A small masked image model, trained from scratch.
Model: encoder arch vit, encoder activation swiglu, encoder patch size [6, 6], encoder width 128, decoder width 128, decoder layers 2.
Training: adamw at rate 0.0015, 12300 steps, batches of 512.
Data: trained on made-up road signs on poles, 51.4 epochs.
Rows from block 3 of the encoder of a small masked image model, named by matrix and row number. Rows with one number belong to one neuron. Each number is 50 + 15 x the weight over its row's rms, rounded and kept within 0 to 99. All counts start at 0.
After each neuron's rows are labels from the 100 images, of 14848, where the neuron reaches its largest size: "responds to" is what is common among them. Only what is clearly more common there than usual is listed. The data: made-up road signs on poles. In brackets: how many of the 100.
# gate: MLP gate (encoder.blocks.3.mlp.gate.weight, 336x128), inputs 64-127
# fc1: MLP up (encoder.blocks.3.mlp.fc1.weight, 336x128), inputs 64-127
# fc2: MLP down (encoder.blocks.3.mlp.fc2.weight, 128x336, transposed), outputs 64-127

gate.112:52 61 42 55 57 36 65 68 38 51 58 47 72 54 39 55 33 36 58 68 51 59 55 54 32 28 49 61 36 65 59 53 57 41 54 58 39 60 71 33 27 59 49 34 45 80 35 41 36 36 62 49 81 55 31 41 43 51 59 52 36 38 52 38
fc1.112:43 38 38 40 37 49 47 13 60 52 63 49 63 61 45 43 12 44 53 69 44 54 49 26 25 57 27 59 52 30 34 64 34 60 48 41 66 20 57 49 61 37 50 70 60 48 51 32 29 72 78 53 69 43 40 63 60 60 48 52 44 44 59 35
fc2.112:65 68 59 46 44 68 66 59 34 91 30 52 42 34 35 44 63 44 49 84 80 24 57 47 65 49 65 44 48 69 55 25 63 45 69 53 51 61 60 64 55 48 43 56 54 74 76 55 29 31 68 33 62 57 59 33 56 43 43 55 63 34 19 55
responds to: teal rim (40); grey face (38)

gate.282:49 59 61 61 43 73 45 75 46 51 48 44 24 60 42 86 39 48 48 58 53 20 70 79 55 45 52 50 61 67 54 53 60 69 37 27 46 40 54 28 78 80 67 54 67 41 79 57 90 64 36 53 45 28 54 33 78 34 30 29 59 64 53 46
fc1.282:47 63 59 14 17 47 61 80 48 50 64 68 11 27 61 63 56 70 56 47 40 49 46 70 44 48 49 38 86 55 52 52 46 37 28 42 57 40 57 51 39 56 49 43 49 26 53 67 42 40 46 65 76 49 39 66 49 60 42 58 68 23 61 26
fc2.282:68 36 19 23 48 29 58 44 38 56 40 34 86 53 48 41 70 46 42 47 26 47 48 52 76 77 53 46 50 11 10 52 53 47 63 63 47 67 54 49 40 42 35 39 56 75 47 40 39 51 47 45 22 33 36 48 54 42 23 44 57 61 57 50
responds to: struck through (47)

gate.36:51 43 27 41 20 80 43 68 57 52 33 37 49 38 68 68 29 56 52 63 47 21 61 72 65 45 32 33 62 42 49 35 63 53 54 50 36 59 42 77 40 59 33 22 54 62 44 39 38 60 56 73 64 52 17 65 43 70 55 68 74 59 47 71
fc1.36:30 56 53 77 31 51 41 27 49 35 37 33 27 42 51 51 52 34 37 41 55 08 60 56 70 24 45 59 57 57 83 46 06 28 50 64 55 55 31 75 49 45 46 16 28 48 55 31 38 56 52 47 36 57 61 59 43 73 55 48 59 58 65 70
fc2.36:54 68 61 40 53 47 45 52 70 96 54 61 29 44 37 34 59 51 68 42 32 60 49 82 53 37 57 68 42 49 86 57 21 54 56 44 48 47 41 44 30 47 53 53 53 21 96 73 44 68 79 46 43 82 34 43 55 63 62 68 48 53 48 24
responds to: pentagon sign (74)

gate.331:60 30 33 32 35 47 57 31 46 48 58 42 54 44 44 47 46 56 74 76 72 56 56 54 25 40 19 67 43 85 56 25 38 47 35 57 44 58 59 56 70 40 51 63 69 27 70 51 33 20 61 39 61 73 39 49 44 50 78 60 42 61 19 59
fc1.331:54 44 63 42 62 55 40 40 52 53 55 72 11 52 54 88 67 37 54 30 25 37 71 47 66 67 65 68 43 26 29 53 61 57 59 43 65 35 46 72 44 55 46 38 26 56 43 39 39 45 26 67 49 49 42 52 35 43 47 68 31 40 51 35
fc2.331:58 31 61 25 59 50 29 51 36 59 61 50 41 80 54 46 33 60 24 54 58 77 32 59 54 77 50 24 63 41 56 53 56 53 63 68 53 61 58 50 68 21 59 74 44 35 35 68 46 58 52 69 44 48 69 50 97 40 41 56 80 45 58 52
responds to: pentagon sign (68); white rim (48)

gate.154:50 59 33 57 76 64 77 73 60 43 59 66 42 40 53 43 31 63 36 28 45 60 48 55 67 62 46 34 60 59 60 66 64 43 47 70 30 43 36 52 50 44 37 59 42 65 34 48 42 30 45 39 53 27 33 53 71 48 37 52 54 24 53 56
fc1.154:41 49 14 60 42 54 66 43 54 45 49 72 67 39 53 47 50 46 26 49 79 39 72 54 36 32 70 55 30 46 51 51 47 72 48 45 41 29 12 42 52 53 66 46 53 36 47 62 76 51 48 43 43 54 74 62 56 49 20 49 47 53 51 44
fc2.154:45 51 51 42 74 48 71 26 47 33 27 30 47 58 62 45 43 56 46 47 50 48 57 37 54 78 50 57 56 55 32 62 56 37 65 70 44 27 42 54 66 58 43 83 46 30 70 28 10 63 25 60 74 49 23 58 72 60 77 42 36 46 65 47
responds to: triangle sign (57); red face (28)

gate.61:56 50 34 21 63 55 27 61 37 61 28 41 58 62 54 73 62 75 65 45 66 65 28 49 26 43 47 54 29 47 63 72 42 19 59 61 67 40 57 37 41 60 52 34 45 60 76 74 46 39 48 22 67 56 54 42 42 63 47 45 35 41 16 24
fc1.61:20 57 63 67 68 45 64 56 30 56 45 43 51 94 66 50 31 60 21 51 42 65 76 45 73 35 47 35 77 49 50 54 53 43 32 31 27 43 44 49 55 76 51 58 48 37 46 70 56 69 44 49 30 29 65 31 62 56 32 49 58 30 55 48
fc2.61:80 55 16 38 46 62 52 54 47 53 36 86 46 37 44 78 45 25 63 38 33 46 52 51 34 23 64 62 64 46 23 43 61 41 38 50 53 36 52 67 28 25 44 57 58 72 28 76 44 36 41 56 56 57 74 76 53 58 67 57 43 56 38 67
responds to: white face (38)

gate.259:68 28 28 67 28 28 31 45 25 26 48 69 76 37 64 39 63 60 21 38 69 49 33 45 55 70 53 46 47 48 53 44 60 68 60 37 44 36 36 57 89 70 42 60 49 30 75 51 79 69 40 66 48 58 57 74 33 56 51 24 57 47 46 41
fc1.259:41 49 41 25 41 45 72 58 53 60 66 38 39 32 35 52 62 83 57 02 74 39 26 17 37 56 51 59 36 45 63 38 55 50 38 64 86 71 73 32 49 59 51 54 79 41 56 42 36 54 45 47 69 44 26 62 57 39 48 52 58 26 50 58
fc2.259:33 51 54 61 77 51 59 57 60 35 33 58 51 63 47 40 60 16 57 62 73 73 66 44 71 51 42 45 48 12 70 37 49 50 52 49 49 56 48 44 38 58 54 26 49 48 35 25 77 41 58 46 54 64 59 77 63 54 61 68 80 43 78 57
responds to: teal rim (57)

gate.7:63 41 45 47 53 58 36 42 62 49 51 31 64 32 65 46 43 55 55 47 65 59 75 57 40 41 46 34 17 69 48 55 47 51 50 61 51 57 32 35 40 68 43 61 60 62 76 73 30 38 51 49 51 78 20 36 55 59 58 67 67 56 57 39
fc1.7:50 45 49 66 35 47 37 57 53 63 35 52 43 55 43 32 58 59 32 62 32 63 55 48 46 58 57 38 53 32 62 58 37 44 43 64 60 54 48 69 42 41 64 60 39 91 41 45 73 73 49 80 43 45 49 12 47 51 29 12 22 35 33 54
fc2.7:45 60 85 37 70 46 37 25 56 42 54 63 43 68 58 57 42 79 45 32 58 57 43 36 95 55 37 54 41 71 55 42 47 43 65 37 49 51 47 86 67 85 66 38 50 34 50 16 55 44 35 54 40 39 48 53 76 49 48 43 68 51 99 69
responds to: pentagon sign (72)

gate.246:38 33 35 32 34 33 40 61 68 28 58 61 35 42 51 51 60 49 27 36 36 32 35 51 60 58 47 51 32 49 53 56 49 55 58 54 42 39 38 37 50 54 54 52 61 32 59 30 58 70 38 65 57 70 36 64 39 52 49 30 49 45 40 29
fc1.246:45 56 51 35 41 37 46 28 24 65 77 41 78 51 63 45 55 65 96 19 71 55 48 26 48 44 32 52 76 32 52 37 49 45 58 57 59 34 57 36 72 72 58 72 62 36 57 64 58 50 43 54 35 31 52 64 42 30 45 71 40 70 52 47
fc2.246:43 34 50 55 72 30 45 58 58 27 60 69 11 45 40 56 59 29 25 67 24 36 52 68 56 56 61 29 47 58 63 52 48 67 50 58 36 73 27 57 35 36 49 23 53 57 53 60 65 66 50 62 59 59 49 38 61 53 41 46 63 22 46 60
responds to: teal rim (64); blue rim (34)

gate.329:62 54 29 38 25 56 66 62 43 31 43 64 45 65 72 58 44 57 55 60 64 68 35 53 54 50 45 48 31 43 67 62 62 75 38 53 42 77 40 65 50 52 43 25 45 79 26 44 64 40 36 59 43 44 42 54 42 68 56 52 58 36 26 44
fc1.329:56 39 41 74 64 47 57 49 35 57 42 45 42 59 35 67 50 76 40 55 53 49 49 43 13 88 65 25 67 43 66 59 62 32 55 58 49 56 39 35 63 44 56 39 58 83 48 31 42 51 47 47 43 70 54 43 61 64 62 40 47 41 51 53
fc2.329:58 74 48 55 44 45 39 58 43 56 43 63 74 68 72 57 46 28 45 41 60 61 69 37 50 53 48 73 90 74 52 63 32 56 58 57 42 66 51 60 43 85 58 44 50 70 45 81 14 53 43 51 45 49 49 61 29 66 43 55 45 50 11 63
responds to: square sign (44)

gate.109:69 33 57 57 48 64 57 61 34 37 42 44 34 61 59 69 45 71 51 71 52 46 41 41 52 55 36 59 53 28 37 74 75 55 38 47 44 46 62 51 57 62 56 31 52 67 14 61 21 29 71 74 58 53 42 45 12 53 36 60 34 88 56 43
fc1.109:62 35 28 49 80 54 69 49 13 43 41 48 83 34 21 60 55 21 44 34 48 26 47 46 58 47 42 34 58 47 41 38 50 66 56 46 41 50 53 34 52 26 61 50 46 53 47 17 48 57 43 53 40 36 60 45 59 36 50 23 67 55 13 60
fc2.109:55 57 76 47 62 53 45 34 52 41 71 39 63 74 45 46 64 59 37 45 72 35 39 24 39 77 60 26 61 61 65 50 44 48 32 62 30 77 66 32 49 66 50 35 57 62 47 81 42 31 72 52 41 47 58 62 05 47 49 37 47 49 30 30
responds to: pentagon sign (96)

gate.177:52 57 51 54 65 76 99 53 57 53 59 61 58 46 50 49 47 67 47 68 34 37 55 54 61 29 44 58 16 60 40 34 60 67 31 46 29 69 45 42 55 82 24 32 51 22 29 76 41 57 51 67 34 51 62 51 52 42 61 52 38 63 45 57
fc1.177:46 35 61 46 55 30 56 52 54 30 54 53 52 47 40 63 71 40 39 57 48 47 70 33 52 53 55 36 65 42 26 58 30 54 29 45 50 63 33 48 64 51 86 55 54 52 67 73 27 40 59 65 43 53 29 54 53 17 56 58 38 64 43 86
fc2.177:64 42 52 63 48 47 53 78 46 42 49 53 60 77 58 42 13 59 62 58 76 78 57 65 63 49 51 66 35 27 74 71 48 50 62 55 55 40 39 61 33 60 31 44 59 64 34 36 77 26 40 58 37 67 73 49 18 36 34 63 31 36 19 35
responds to: struck through (83); hexagon sign (42)

gate.167:48 44 59 38 62 36 33 46 62 44 59 66 27 45 71 49 44 42 57 34 59 51 33 56 27 92 42 55 60 42 59 31 87 70 64 52 53 56 47 56 61 57 32 47 40 45 68 54 44 28 32 62 57 54 53 43 57 50 51 17 69 45 41 45
fc1.167:81 39 33 41 32 65 72 47 68 58 40 35 46 39 66 44 26 54 51 38 76 36 37 52 35 40 66 43 38 77 45 56 63 46 56 45 77 43 76 40 55 50 46 65 64 46 77 66 33 42 64 49 45 37 45 37 55 37 59 33 61 60 55 56
fc2.167:68 68 56 68 37 48 67 54 32 70 47 46 27 51 37 27 61 24 41 44 67 23 52 41 54 32 42 63 62 43 41 48 45 44 21 52 26 57 61 51 54 39 47 31 36 55 45 77 31 45 60 51 61 52 40 40 54 43 34 59 54 16 34 39
responds to: triangle sign (91)

gate.143:43 35 45 41 82 72 25 74 43 69 58 63 47 52 41 67 58 70 49 46 63 47 54 26 33 35 51 62 50 56 61 63 42 22 39 48 59 41 48 56 44 31 57 76 51 47 63 41 38 51 57 62 76 64 34 47 37 36 51 61 34 53 90 51
fc1.143:45 23 25 59 50 62 44 55 25 64 27 56 61 54 59 77 34 41 38 75 43 75 44 40 50 57 50 43 52 40 41 69 71 32 75 30 34 40 46 15 64 60 59 64 52 47 59 70 20 52 68 63 56 38 65 16 59 29 30 26 32 71 56 42
fc2.143:52 67 43 72 70 48 59 46 39 42 73 76 26 48 48 31 52 30 77 40 38 20 47 83 51 46 39 73 42 51 65 13 44 57 15 65 23 74 57 52 40 61 45 27 56 51 62 62 63 47 35 47 37 50 48 67 67 62 84 59 67 37 55 83
responds to: crescent (47); red face (28)

gate.289:39 63 51 45 37 42 49 37 28 79 44 31 57 44 20 43 48 48 48 40 48 61 43 66 25 37 71 55 31 40 71 38 46 45 39 54 47 52 47 41 50 67 19 64 25 51 35 28 45 42 42 40 49 47 47 55 48 45 59 73 35 36 53 47
fc1.289:70 55 60 81 43 48 44 18 59 17 32 59 37 44 71 58 55 47 40 20 25 34 61 73 36 41 44 37 47 23 32 71 41 49 58 46 47 61 34 43 25 33 36 54 85 56 35 39 46 67 44 58 35 58 43 27 26 18 37 55 55 58 37 69
fc2.289:53 48 46 43 46 68 27 37 47 62 48 53 38 11 42 58 77 57 40 70 44 48 39 23 48 58 59 43 57 26 31 58 51 59 38 70 54 80 53 47 80 53 78 66 42 43 44 65 59 41 54 22 55 47 45 34 39 49 54 67 64 25 47 45
responds to: purple rim (50); grey face (43)

gate.4:47 44 58 58 43 57 53 35 57 33 61 46 59 40 32 49 49 59 50 51 42 31 55 62 60 36 31 61 37 71 59 40 58 58 79 34 27 41 39 71 41 49 19 39 44 51 17 75 35 73 36 53 34 49 51 39 52 26 49 52 57 19 49 75
fc1.4:59 40 63 53 56 35 46 59 38 56 41 51 63 74 56 34 10 31 76 32 55 63 37 42 32 54 58 38 48 18 28 48 56 44 44 49 39 58 21 56 92 47 40 58 27 30 73 54 48 68 41 57 61 49 37 56 45 43 65 34 56 33 21 37
fc2.4:60 34 64 59 52 33 59 56 50 34 57 57 49 63 65 48 18 50 37 17 38 47 56 65 71 43 60 47 56 47 32 46 49 46 47 46 68 49 74 55 51 57 47 69 63 37 41 00 44 30 49 42 46 44 54 44 76 67 50 44 46 56 38 38
responds to: triangle sign (63)

gate.272:50 33 26 41 58 29 41 35 61 25 29 87 31 41 78 58 50 33 24 53 39 34 22 56 71 73 46 47 48 77 43 47 61 55 44 54 53 42 26 33 46 50 58 45 59 47 50 43 56 74 40 71 57 71 45 59 58 65 54 43 65 26 50 49
fc1.272:47 35 37 12 61 46 21 26 32 50 42 27 54 59 56 35 59 31 47 33 69 53 50 54 35 60 46 39 56 28 67 51 92 66 37 65 51 86 50 49 76 41 60 46 50 47 50 45 51 37 52 68 57 33 48 67 48 29 52 45 70 49 53 75
fc2.272:47 57 73 65 25 52 62 72 58 66 16 70 32 45 45 55 33 61 57 76 32 34 51 57 40 62 67 43 43 62 51 50 60 45 63 45 36 42 54 37 22 47 51 46 49 92 39 60 53 74 70 14 27 47 60 40 46 42 53 52 53 59 59 29
responds to: teal rim (48); blue rim (32)

gate.70:59 45 57 38 60 70 65 53 45 24 43 52 55 45 81 43 69 48 59 29 55 35 71 64 46 47 40 72 63 17 54 52 63 75 59 39 28 37 43 51 59 71 14 27 49 50 52 61 62 37 21 79 41 48 17 78 63 48 34 35 52 30 60 33
fc1.70:50 71 52 55 49 87 11 54 05 43 30 61 88 72 49 63 52 67 18 38 43 63 46 71 69 42 38 35 37 39 37 46 38 27 63 45 43 67 43 47 46 68 46 41 52 64 16 51 41 33 41 33 50 44 19 68 64 29 55 55 58 41 64 38
fc2.70:33 57 55 54 51 25 33 66 51 42 31 40 29 51 51 63 65 60 40 53 83 34 39 31 63 35 45 53 32 46 35 21 58 37 49 52 56 45 39 62 33 30 82 58 39 49 35 44 86 78 55 47 44 54 63 25 40 51 75 54 46 48 16 64
responds to: pentagon sign (47)

gate.304:55 50 73 86 54 43 66 57 56 25 72 59 41 59 50 49 68 43 61 62 70 51 57 38 40 44 56 58 61 67 57 50 50 41 40 45 56 41 41 64 57 37 81 54 39 52 42 80 39 43 46 42 62 48 55 46 39 82 45 20 72 58 48 75
fc1.304:74 70 57 53 62 34 50 39 89 57 50 61 71 68 48 52 00 34 26 43 56 42 39 64 57 51 67 55 58 44 48 38 36 63 82 44 55 34 64 49 66 58 42 52 56 43 57 62 46 30 68 42 54 27 54 66 63 26 29 20 63 44 51 40
fc2.304:63 55 57 52 49 46 78 27 37 56 35 28 41 54 67 49 46 52 77 42 49 52 49 47 48 33 52 51 41 45 42 55 61 57 49 75 26 54 50 42 32 40 57 41 27 61 34 35 18 52 67 76 41 44 65 59 71 58 54 43 66 68 81 39
responds to: pentagon sign (59)

gate.310:59 63 48 45 43 39 48 64 49 64 47 61 52 63 50 27 41 58 31 28 40 67 59 33 53 41 47 49 59 68 58 43 60 47 49 51 38 87 45 53 40 47 53 62 66 64 64 28 36 23 47 72 75 38 46 37 34 67 58 39 48 53 43 47
fc1.310:46 59 57 23 48 60 49 59 28 52 54 55 46 41 29 47 72 57 51 55 53 56 73 35 51 47 36 12 43 51 64 54 36 29 47 63 64 64 59 52 41 20 83 56 68 57 39 53 55 46 63 61 67 48 27 44 38 64 53 51 54 21 41 57
fc2.310:43 38 41 87 42 38 40 59 52 32 92 39 18 50 55 36 41 36 37 19 48 31 64 71 49 56 33 39 41 46 77 69 32 51 56 58 56 37 45 43 50 63 22 31 42 56 64 64 59 74 45 50 39 63 69 71 45 41 45 43 32 48 77 60
responds to: teal rim (83); struck through (53); face: red (32)

gate.123:49 38 50 82 55 39 70 35 64 69 31 52 65 40 54 36 32 67 22 72 50 35 48 53 61 59 63 55 32 48 87 50 41 52 36 51 36 56 26 52 30 67 49 61 66 56 59 62 35 58 10 62 76 51 62 41 41 26 61 35 32 73 44 33
fc1.123:43 52 84 62 69 64 72 57 57 74 35 63 64 51 50 52 52 54 51 55 44 39 86 52 42 61 99 62 63 67 55 62 28 31 54 58 43 39 46 37 45 65 74 52 74 58 42 44 67 44 24 56 33 39 58 36 45 30 66 64 46 71 38 75
fc2.123:41 54 26 63 55 52 57 70 55 19 72 55 35 65 24 66 58 56 47 54 32 25 77 49 61 23 30 55 72 41 54 40 54 27 52 63 69 48 66 71 41 34 50 51 42 69 50 18 26 68 41 42 78 50 08 62 78 48 42 76 52 38 53 38
responds to: struck through (99); pentagon sign (48)

gate.134:49 46 47 57 47 49 62 33 36 42 49 67 61 32 58 52 63 52 36 24 38 37 48 48 47 71 74 45 23 42 65 48 75 57 59 55 35 26 54 37 71 65 29 65 51 34 67 37 49 49 51 40 15 50 61 54 34 57 48 30 57 66 35 14
fc1.134:49 64 48 56 54 37 59 85 32 50 24 64 50 47 50 53 44 53 50 46 22 15 70 96 50 60 66 37 45 31 53 47 56 51 64 44 43 44 61 48 28 43 39 53 56 72 69 55 45 46 70 32 32 74 70 35 56 59 56 53 81 51 62 28
fc2.134:61 65 54 47 39 48 75 58 48 42 72 50 67 35 68 56 45 65 56 30 57 19 58 50 43 68 52 50 49 49 60 65 57 44 37 43 45 34 38 59 80 59 48 64 77 56 64 29 29 10 37 38 38 18 45 58 63 50 60 44 44 39 84 47
responds to: teal rim (28)

gate.205:61 55 47 24 29 62 23 53 53 76 57 41 46 51 63 62 58 66 51 58 59 38 50 17 44 57 53 23 31 58 43 85 64 35 83 45 45 34 72 49 45 51 61 68 53 55 72 54 25 38 37 39 63 39 30 34 55 78 44 53 54 73 41 37
fc1.205:50 50 42 39 43 54 48 53 48 45 39 59 30 33 44 75 60 50 63 62 77 66 46 53 38 60 44 50 74 65 17 45 58 48 39 37 42 57 58 45 52 21 79 63 36 45 64 56 83 32 50 56 54 41 37 64 24 42 55 35 60 52 69 59
fc2.205:53 61 60 95 19 38 45 25 56 74 55 52 58 36 53 18 34 12 62 30 44 49 48 69 79 35 36 69 58 69 31 43 51 66 60 67 42 48 22 54 35 49 38 53 44 59 31 38 36 48 48 52 33 71 55 42 63 80 56 61 52 19 68 52
responds to: crescent (52); circle sign (43)

gate.78:48 35 51 70 82 37 59 50 26 36 61 46 68 47 54 38 30 35 53 43 80 40 40 34 42 40 54 15 36 52 57 53 35 55 43 72 55 45 25 51 30 53 60 51 22 34 50 43 61 25 59 44 68 62 76 43 40 33 57 50 44 24 22 75
fc1.78:61 51 12 33 94 48 67 54 52 40 43 55 69 54 54 31 20 37 18 35 68 62 57 47 46 68 71 62 43 42 58 34 35 30 44 47 28 41 30 37 40 60 55 57 57 80 74 57 47 52 36 53 25 51 47 48 76 66 40 42 26 42 48 77
fc2.78:52 58 29 44 30 49 52 60 46 43 62 36 60 67 31 41 77 70 64 39 62 66 49 71 43 62 41 40 47 49 38 59 61 56 84 60 49 30 65 59 76 39 48 68 25 63 37 14 43 57 30 69 43 31 50 59 62 50 57 43 56 28 53 59
responds to: triangle sign (100)

gate.191:47 21 45 33 67 54 40 45 58 51 59 53 57 68 48 56 26 59 43 20 56 57 34 82 58 60 32 34 49 33 62 24 94 58 54 44 64 70 51 55 32 25 51 31 29 53 56 53 28 63 38 52 40 50 37 50 80 50 59 53 42 26 50 68
fc1.191:34 68 55 51 58 48 60 39 54 51 44 21 38 46 54 33 72 57 69 57 59 58 33 50 23 55 37 35 15 45 40 50 67 60 39 46 26 42 22 51 57 42 43 32 54 75 55 29 52 30 41 37 56 62 67 40 62 45 63 77 58 58 47 68
fc2.191:46 23 31 52 28 57 43 55 45 41 33 54 51 53 55 58 59 70 58 42 39 77 32 40 34 61 61 44 32 58 58 77 52 61 57 45 60 22 73 39 75 58 44 76 74 68 30 58 42 67 53 59 60 59 60 63 28 58 33 55 51 59 65 66
responds to: triangle sign (100)

gate.17:54 64 43 40 69 52 37 56 43 57 31 54 63 69 40 63 25 71 49 34 20 32 47 45 60 79 25 46 41 30 57 87 57 49 55 44 33 37 55 56 34 42 46 56 29 60 45 49 29 36 40 56 38 77 49 48 65 35 61 58 51 56 58 56
fc1.17:67 41 49 47 37 59 55 61 24 22 46 43 43 24 44 47 54 42 79 55 43 53 27 49 48 52 58 40 94 68 69 44 67 63 52 56 40 47 45 23 63 60 44 45 68 52 55 40 72 51 73 54 63 21 23 54 33 48 66 53 59 18 00 45
fc2.17:45 56 47 56 40 60 60 37 83 62 39 54 68 60 40 47 37 61 29 22 68 63 44 86 07 55 45 40 58 71 43 59 52 47 60 56 56 40 79 41 55 38 64 75 35 46 40 52 42 55 29 30 54 61 70 61 68 49 46 45 63 60 46 62
responds to: square sign (70); pink face (26)

gate.161:55 21 55 73 50 41 65 54 31 68 45 46 49 89 39 48 36 48 49 42 44 32 57 95 74 58 14 57 41 67 61 51 62 54 37 54 50 66 47 82 81 52 67 38 29 50 46 52 40 63 40 59 69 75 56 41 42 49 51 31 48 55 45 72
fc1.161:27 34 47 53 16 65 43 72 57 53 31 35 42 48 42 65 46 50 50 72 47 70 79 66 64 44 49 38 60 56 56 24 35 47 38 66 60 55 47 53 52 47 61 44 21 25 77 45 60 54 36 56 40 75 77 54 65 33 59 47 53 84 30 49
fc2.161:77 36 42 64 49 35 61 80 52 50 28 41 54 42 55 43 68 58 52 72 44 66 50 31 34 39 66 46 48 57 62 51 42 52 36 53 46 62 55 54 35 57 74 37 48 37 49 58 60 59 57 55 29 75 86 49 46 16 55 57 55 40 00 75
responds to: pentagon sign (100)

gate.159:37 48 43 68 76 54 39 65 88 50 45 38 68 63 46 09 36 28 64 65 60 60 65 83 32 47 31 33 36 39 53 49 54 51 44 65 56 54 43 60 21 71 56 43 46 43 81 62 51 68 43 57 68 61 54 49 27 49 26 30 64 55 29 65
fc1.159:33 45 20 65 67 44 70 31 32 55 05 51 41 46 58 38 41 40 58 70 48 37 49 65 49 52 23 21 35 28 78 68 64 76 42 12 55 52 59 55 45 65 73 25 45 58 76 61 48 61 36 50 71 49 57 55 19 56 53 55 65 52 43 51
fc2.159:51 32 52 30 41 74 50 56 53 46 88 59 63 86 45 51 53 76 30 28 61 58 36 23 26 63 76 50 61 49 30 46 54 49 79 50 60 23 41 73 52 47 42 34 74 54 16 58 52 59 53 36 18 49 44 43 80 61 57 62 45 45 36 29
responds to: white face (40)

gate.169:49 50 47 34 54 52 57 34 35 54 48 80 28 38 33 47 42 52 74 69 38 24 28 55 71 50 64 39 67 59 63 49 70 49 46 65 53 40 47 48 55 57 32 67 32 64 35 68 56 42 50 69 52 58 42 43 57 27 56 37 57 42 39 69
fc1.169:53 64 30 71 22 22 23 04 62 36 78 66 25 39 71 72 59 60 48 52 49 76 18 60 50 36 51 46 27 31 51 65 66 60 40 42 52 47 67 64 74 47 58 43 51 59 55 24 63 46 43 75 52 55 49 70 49 51 58 46 39 33 63 59
fc2.169:68 66 53 49 47 93 53 64 76 70 62 65 51 72 40 54 40 55 74 62 72 71 80 18 53 41 41 43 43 78 45 50 49 47 53 59 47 34 45 42 45 67 58 59 57 36 35 34 00 47 64 49 50 41 21 46 47 66 61 46 41 49 46 49
responds to: purple rim (50); black face (43)

gate.195:36 76 68 27 63 37 69 50 54 32 32 50 68 30 57 59 42 50 57 45 42 73 60 47 66 51 34 34 32 32 37 69 41 54 52 43 61 37 25 43 59 70 46 42 51 78 61 45 54 38 29 47 42 53 60 64 60 60 46 50 82 36 68 68
fc1.195:45 57 50 51 55 50 66 84 40 53 24 38 52 76 51 86 56 59 24 52 64 29 47 60 52 76 69 90 66 23 67 53 48 46 37 52 59 51 44 52 67 64 56 40 78 50 36 28 50 46 68 65 58 56 52 37 26 40 53 52 49 60 35 63
fc2.195:40 54 75 60 34 36 56 49 54 29 50 43 59 42 74 46 50 42 56 48 65 52 72 39 21 64 60 30 23 62 61 59 38 40 64 44 52 42 26 54 39 73 37 51 57 53 62 31 84 47 38 58 41 46 83 66 57 67 55 41 49 50 80 64
responds to: triangle sign (96)

gate.10:56 64 40 47 36 46 55 58 28 50 34 74 27 38 41 58 40 41 36 53 60 54 53 72 39 56 57 53 56 36 80 47 58 52 36 45 39 49 26 62 19 63 41 83 26 56 56 27 66 42 74 50 58 43 46 65 36 60 37 38 48 68 81 69
fc1.10:26 25 35 85 53 44 58 66 47 44 51 64 65 44 58 63 44 37 42 67 18 56 57 39 61 58 46 42 40 49 54 79 47 59 44 41 47 30 39 62 32 64 60 61 32 49 48 41 35 36 61 46 55 65 51 46 59 27 49 70 20 73 60 33
fc2.10:72 60 45 41 47 29 50 58 56 36 57 52 55 68 78 31 40 55 53 11 54 19 51 44 54 79 41 56 48 27 21 39 61 55 54 66 47 61 46 63 55 37 39 57 34 80 24 60 37 18 56 63 60 34 40 43 64 55 27 46 39 45 49 35
responds to: triangle sign (48)

gate.47:44 38 42 42 58 23 61 51 57 52 25 69 69 45 60 66 52 31 54 39 65 53 63 18 55 99 75 30 53 66 64 64 55 60 51 54 68 33 55 38 15 21 55 54 57 68 53 56 50 42 35 33 47 49 57 52 45 57 41 48 42 32 59 55
fc1.47:27 84 81 80 52 40 63 33 61 44 50 56 56 75 37 61 45 26 57 57 36 59 77 64 38 55 66 68 83 73 48 58 20 34 39 52 59 46 46 80 47 46 63 71 54 70 66 52 42 59 26 38 26 55 53 41 36 57 77 57 35 33 59 62
fc2.47:38 48 48 43 48 43 51 60 53 15 49 33 37 57 49 74 48 70 52 69 55 59 46 59 51 63 46 29 52 45 29 49 40 66 54 34 69 26 50 63 71 58 39 59 79 29 77 50 48 47 53 62 57 40 29 45 58 48 79 59 14 60 54 71
responds to: square sign (44)